config.yaml
embed_dim: 256
text_encoder_parallel_block: false
text_encoder_drop_path: 0.05
lr_schedule: "wsd"
warmup_steps: 1580
Rows from block 3 of the image encoder of a small contrastive image-text model, named by matrix and row number. Rows with one number belong to one neuron. Each number is 128 + 32 x the weight over its row's rms, rounded and kept within 0 to 255. All counts start at 0. Numbers have three digits each.
After each neuron's rows are labels from the 100 images, of 14848, where the neuron reaches its highest value: "top examples" is what is common among them. Only what is clearly more common there than usual is listed. The data: larger renderings of crowded toy scenes.
# fc1: MLP up (encoder.blocks.3.mlp.fc1.weight, 640x160), inputs 0-159
# fc2: MLP down (encoder.blocks.3.mlp.fc2.weight, 160x640, transposed), outputs 0-159

fc1.277:159175115127140077127114163095122149163105137127130100120172127150138048077131165132104179096067121142062150129110131105141100119153056132093102132143175108076045153119167132135114052125144156130149137121119126132141208171135157099188178129138095082120138138213111154095099102140099146105133087153195144146129168080066158113057164190118157144127166161109160121109122131087152154189170160109090156139117104164128155117062130107118165127125143157113118136193139123140123101109101155
fc2.277:158134140104118119170060125139057138063096120115140075163141136112164168147135100095093179142148116128112097114154136112134164171158150080109148098076087104152192077134157083124118152159074141135136142149111177183162166118171086140123128117129095098149104115102109210171162124232187154183103125106086082111107170191188087144154143111120138074111098103092101115118121158159165092164136130133157137096141098139111133102144132162086148144112087164101190153104153100086135093131096107
top examples: hammer

fc1.342:136145142108056116079115138115176132144075173116138180086106229089210159139065134123110129129093148086073100174145106087132091134088139130198141191171158051123134177121106151147175157105125110129140142111118149137124163151106060140113150092141090103178106170100130110125170120176080146120128134139094110122125160134191122144040126116132119086125078123162140048143140171157157129138098139134167123180132066143131125132164123118088153086123127133132122135135121164116140103171094163
fc2.342:079162190154075150130165101190125153118130126134087123134155117170143136142098135044124175117134147129098107162151108135130142125120111123166100117121131129189093133085110112199115119121128075109050064125103126162157216111162159098112100132161189107094153100135076123126130154110113095109094159141140165108089182142066070123154127116131113080087114106199141123126201164092076104134153111157105129111101135182197139163145106087127116109122098133115131079128152103166163114153057178
top examples: boat

fc1.473:130160137122091173154167167138127123103179081127152106130106085141134177102119075117140136098067189181088179071113109150150081104137158109174137145116148138128088161141126178108110127123119128146133145078146099141095191128144162174106140125082090123139190104105155165146147089134165148118178116086172162156109152103092184107120109038115119185105148121153178093085173106164145107111092166133162157081170089115119074125185136103141155159100059130171153128128150150138074072143147064
fc2.473:148140115141168068071102113186118082175141168129105155135126134108151107159162168195095068119128127049189175190089088170088157103104115140175155158125153106068112117120148154096118109099133136147162101125145082085113071111109104067149107120148137128198086110110121111132159166135115143134148123129129090148089113139126125189145187143099178212131148178098125101116112121082121151166070148160120121065132116072135175142119141101125128135124160128132067085135134068113169147141144189
top examples: airplane

fc1.258:185137143162120169175122128119108132129108111124134163093117117167150138139118110154175191101090145108082115113124085150105067137122144159137122098110106107083056178110172144117127021163126148107118154131147088124094121106087110058126146123144118140176135199139151113126191096188133137094125115114144201130144140113044067138113127086136147155084124102169149185088115097112165112118181185139123150157144141178131132097132145056148151144112169172155160122156070157070106177121153159
fc2.258:155149169112175102104124110127142074141125143083056179106117116099126131166118083046063124135114127150108140134186060065111172188127125117122122139149092102137217140175120100126123132109123141132182108091140098090150117121145152177133110106113144079111132085130111104142141184154172155149162101126132074151137127152210129148146097132158028148112132116085111121072150152152101132147145106165206135130172078107152059087166194088117120154097124113123146120112177125122113140156121102
top examples: car

fc1.143:157128079148100147126165153113132082179143096140141122155151081104151159150135017169176125135122096168159151105121106185099117094078168118127036146125171107122157106149119140153166077141101071099189141194150180159138151150124115145166106066153112150102141137178100101132175162136155121133140106086126097133105113122136061146116127121054150163126109099115126085226122141119166121174103126165107169111104174151100163110136140144134151039096132164104138148108105121137131136098094088
fc2.143:139145080170133164169120178127151110145066160154076099141122148121195126122120042136173062108065120120146114121127122109124133080132161146104120133165172148201133129109099176105108103178105085090176126109165186130147102146156127143148127089142138125136183084186109057119156162148153189107155131187071095101121127102165133137126103112119105111113118114158165141104110197090123144096123135139102195111174146159156151095116167113152125071135209120076162129121107125129103119067069119
top examples: blue object

fc1.529:147163127140111160142117179115127039189118124125144134131146129106141111190161035186125113147127140124134092118092091177105134126093171124132092152151175097139167114126127104147160063100075071122185156157155160150163128118115076160157106100175133128066109143172096115121177187085164156120137111061114102097084116113132156140064090084094139170140139102122101141165118176152176133162140136150143186140140176174124147107099191130149109058087130094136152154115127093091146138158074134
fc2.529:164103033129139156114083183155145138109119148126121129139173121110192129141127073185128093113098110142181120130118123136156109095111182178084107174084180154147143143118105117101124099148142065079136096128119211096122128147099073148134138102159137142121172125168117105118170181169170167132125115171067108149106177107197087117119094094150111114157106133152177127071096124099105119136167102127112189136164155125172128117082133162135099035139157180111129128093096142127129145086075068
top examples: blue object

fc1.57:135123177092149149139101133125136115107090105124098177154177099140132086093152118129165171134112087110108162186145169130174190115097148115132094151135154109118175136073101092131122089123102123070118119091097136145154139122129081107136152153123064123159140166113130119148083112113184122118103085113101152160030107139090152093129182163142185135091116162147087111164148064100173139181074146110161128193128130183078135142103156120180160082104152106134169158126055118107208202116159130
fc2.57:163151072141130096119122138173146142124146137065067089129055096153189160149115133095124115092106171209092129103160108121089075156123106144128144168147071185121101161123153130143156157142117066156100125126162078136152138168124152136164108099147178095134092095170107144116168155124067130104154120041104090109217145106177091152155037120100102135163138149096154136098123152153096132084165148119119120073160125135169104133103118138135097168145120150134085088132188119149074089105100122
top examples: blue object; ice cream

fc1.441:139198106113107126148079132131125114211171042073144169174128125138184089128111134091130089138168059090090117104166129145134112095078108159133172144099176135143092113125128120168137133024095126103155171121097111178085146158107075102150121123064086094088154107180169188112099148134131126122131161091093154144092117211131159093132151122114089150147135145173151096130138082123147070121162110136157125170118086164125106115122130139172188163154117144150117107123139093151155100127165169
fc2.441:121096093077148142125149091105122096094125168129110117088112119102166189119132128151142164116134191134146102176145132119113085095058158164128101199106169124099156124085126074085124158148165169070084213115205146137108139187086209136114119114134113130097057164066125124144094150141142145170181095113091139122122154111148138136091066218111135124144117144104122142179142135107127128173120125154157138091130093159156111070118142094074122041092138113137146132154114157137153147162112139
top examples: boat

fc1.276:123096076146073140149128101124087131141173082162169123140152106145186098145110145141112123100157191174226104102162084091107065115167083104109060068139107125122138136117143100118128114148100174117139148141145164082121193143088195128128150164081170122134086167138166154113103160126129124109128077133099120156131158106100177130115106118041161074176137113136110088119157146114151143072088126119101140174127149127068159160103076085124123131142166100109208147125124106163192083111127147
fc2.276:176178072161102116099123124155175129127175185034126101114132173070123104104149191114158143184187062164109101089149135114067152038188108112181088145152099098101103166162126130153121107157053157120100168111171127106118078121087125102097139103088178131104073172109143159114127136063151130146112142078151114146083143168167125094113095135109140135140156135069127144139115114146155136146143136093167161098091096161128162108156164126141135126148147121128134156166085114165082136158099161
top examples: car; snowman

fc1.634:131119152170075143116088144196134071183104078133111137154114135108190134191113125111131171115187161122141135139130088145127126151165105161230137139141143160114096132127126128136165129088106136142085100136069100147145152195178124168133091028064156157137176097126143164156173142109085105135132129111109153144062103053132098117120142145200130156078081138129154132095164138109096120112074133162124115071110141142117132148101161148171127155091164140104115076134055152096138160101113126
fc2.634:145106114110106138084157118131116077201121138168118101121113134112122125178096136129154144123139164082131102115117116170130147172150078114253104061178085078165118163124108100119173049182117153185110158168102129097139128173158067157134093104086112176182131130133096143160172169131144116154092123094130189097125149065132166099122125113072132193123117148147130102128153122148119087135124155133135122053150168080106105101137164138140066099160159123094126156118118139113067091102165145
top examples: airplane

fc1.541:170120148128131064094107141162102089140147191134118084065157161137154132133118147115106167172147083109111100102131097150133191131141086134131130157150083128192074098111119137141160123127131141220095146192127064107117170118129162165181068159159170153073107128120108153144157052130188118175152130103138079155150162106116083159122127168129099159138143123093084145158149077086122169148120106120116100133135152146097126125145120071165092124117069052157145149112122146146102159187046134
fc2.541:047093112151111133157142131096165109119170117202135133089166085106103132106135139150147164119155148118130135185097112149099123100142174131119190153152204141145106109146121120106107174156150138116125087116132201127079109072120109111168198091092127112171115109134137088085132131099182168140152169088144101040133147100131130117141176095123096042123162132149083140157177156108102133075127125131132059133114055158106176113101111142100086098172058119160178118171131146170126104142107138
top examples: hammer; black object

fc1.389:106161144181166098199145127147106117142126136197125112154148137112130112113131108157082107104110200136173164127170090111075111119092111101112130097053055064123113146129102140136100103142091160169101165197112193095119145116143139102167151145099135135114068145175149122121110106138117087076122137132099178125131092126186127136130097068132115119118130130155110143091182154107152151099129178191117076186165146154128103107116141107149089109059142055155112123148163092148212110080080151
fc2.389:154129112083059152055079103100199115088160178104151142119148138124135097067191186144134112149088121163125151143134157149114126099152130091166121165154120151120152117197144158160129129102094117175111143092165134150114135078126167130098161122152157126161153130099095085122090157063176165187140134077114144083129114110130138114175130133199156122119094130155099113129102117138108136116072082033151118110091067101142167129181127121081109153073162160195152160123100098152067118150101121
top examples: car; largest object: car

fc1.256:142088134092085087142185140167140126167139131064104094126135180148122140132134140100160156134197050184110176097128153135070132131150131143173124165151172083183107119122110134103143153085108143141131123120106128126193143122178103131108117144156143138131111139134127072131163121128145114149148162077102111151185177152088132158122156186107108093084099136141125081112125099135151067114054095126150054141179180109142097189190157081145119114102101176086099133151115135097105105202041118
fc2.256:143159083096045104107119094175086111149203100138088101100205171175084134203172175064116160122067132140134124113157149089123062107163114163195169087132127124133109143136122109185124110166171135070081090154138125167145101091141088116164199080085122072164133128099185134100143172089141077097131149095100158081145127132137138107131116137126149105102129080134175117155156133082183151137125107131135152123117108139166135096163112115116129074142122173158146093157145128143158110130090146
top examples: airplane

fc1.630:086139140114119133147155126147135080157065125119087122118109104150220156099039088130168207155137085128094148100120103164099166138112101118205136144111132066112124161096083116117142105101140133152169109194153151149143126174107104146109089153127051119108151118089120137097083124153134100158109160126123138122128122134136166111142145137140094103144167077108164114118151125132222151118026180116178040205116153110116164145105137173115100143096106123151112141156131106096098144124108091
fc2.630:137155155111110123134103133116120130063162162093098156190191132129066115128151147083157092114105124160137122104152122120172094096145111178103092100096145170148157110096163093141099108127157185071089111111065108138116138177194137155161183075102251104178118153165110142149117098126167142128172088051143133143112146131118100154127137145093095148095089149136092114102111109111097072152167118073098187103158094133175086157139134112110188134138145156132129079114130115131145063152175150
top examples: airplane; boat

fc1.343:138139180174123108121098159124124111145113073154152145167156079119156100189085092120138142156134173153061134091149167081163153099121084095192133128162098131132098113109118110083072127181147130153078078141122108144154200154107148148114117160123095185120115083095151157181150096145175103110159115099080159124160067075162157178094154119146083156045087170132146051184165154143087150129099147143111138081153137125152115144156145148157143110162147137133128088118089086143113052106115096
fc2.343:099119084159103105050155107174188136162121142174204160135149121163121135152125192119189139125114165044091172159100132179112118136105112100215085138175136036149157152120081131142146068161118111139118127120100104129121125091129149019095077098129134152153140155128164110154152092108136102092150150081128109094090122124165091121149125078107160176135072145099195105129084111127105137079115168128128138149146139136100145138130125089147070121161121139157102138154116181157109150145111133
top examples: airplane

fc1.319:208155174173139124147141109186148090120100083079173073185121074111129132158161121107151103125165105154117132137114136118182122135127163131172147148200130074142088118192092136130092101157172134138179071088140147156206097110110129106113114102166105114121089119153075079098119132173096119141106136102063136178095126163145151179141160122094120131141078138067177111138120057087122105162102151180139109116088111152087069163170105111172144117116149160145150100153175069160121142114106126
fc2.319:131117093112096117080174131145101155111100099131124160096136122138167194141110108104083142184129163170114079132151148119131178115177126167157094115158119138093113128153108134107127132156158091132144125044175126135067162173088073154132123168149104174080129099150101178063123175177143173114089162123109132098091198125098132150083124135079105054140147123124161163123103108096150086111170131128163163083115146130113155189176129052149155112139146130132107155110051086180158122046120127
top examples: car

fc1.404:126138147127126103131114125114190091110134107073122162142111092097094106102125099151132162077067124124120108103124129126113165160193164139092084175126182141164138167117169125112163036197163139090098163127082148130155142128110078099093157124214170084137106140143096142141127144172120120148092121118150169132066190045075161092101152158115179166146090130109107142142137116164122171111087135105101163102125142144073141168125186144117096070133156162124131174122149134169169152049097133
fc2.404:101127068123151145093062143157073159099088159141123086092091128157142162146162082089109072104141109138111161143153095148197117123153157105094136084156103108196182160118140084143122093127088094105099099076116162132175095105105099184151169147128157144092106075132078188150157153108180138104164123170102137148122115169151084167124137103110100129114160156110118100166126118091158136110148159123160147148098099115177097092164096135137088168115121150109079130108106237074151079182169093
top examples: blue object; barrel

fc1.339:165139136113074112155163123130152124147160108107079124145092153131134144095091107115152141065146106175145172163133165138146132101100137107178133138134129095132114140077125146132110134066101124096132146073095141187138185132083122104086112113135063130085199093121115126107126080122200096111114060130136190160127157193111144089132134074172087163137138174151097136117174108168168135183019157146195124086156156104089130149169168133140146138081171132150118112132114132046129135181130107
fc2.339:140124135130212129111092118140192102053087132124121141117119101140126113146144136122080123163123157106129151118151114155139137181151128126128094152176114186089138131121115113120184147150137101133107094168109081112116123202094100124177124094094183114157055179129186146157136199112103154140111131028113078124119126036178139172139103207098134114115101095081132128139060189108125128116177116134068140199125111157126153145129126086112126134174105153147136118132103133176146126077116155
top examples: airplane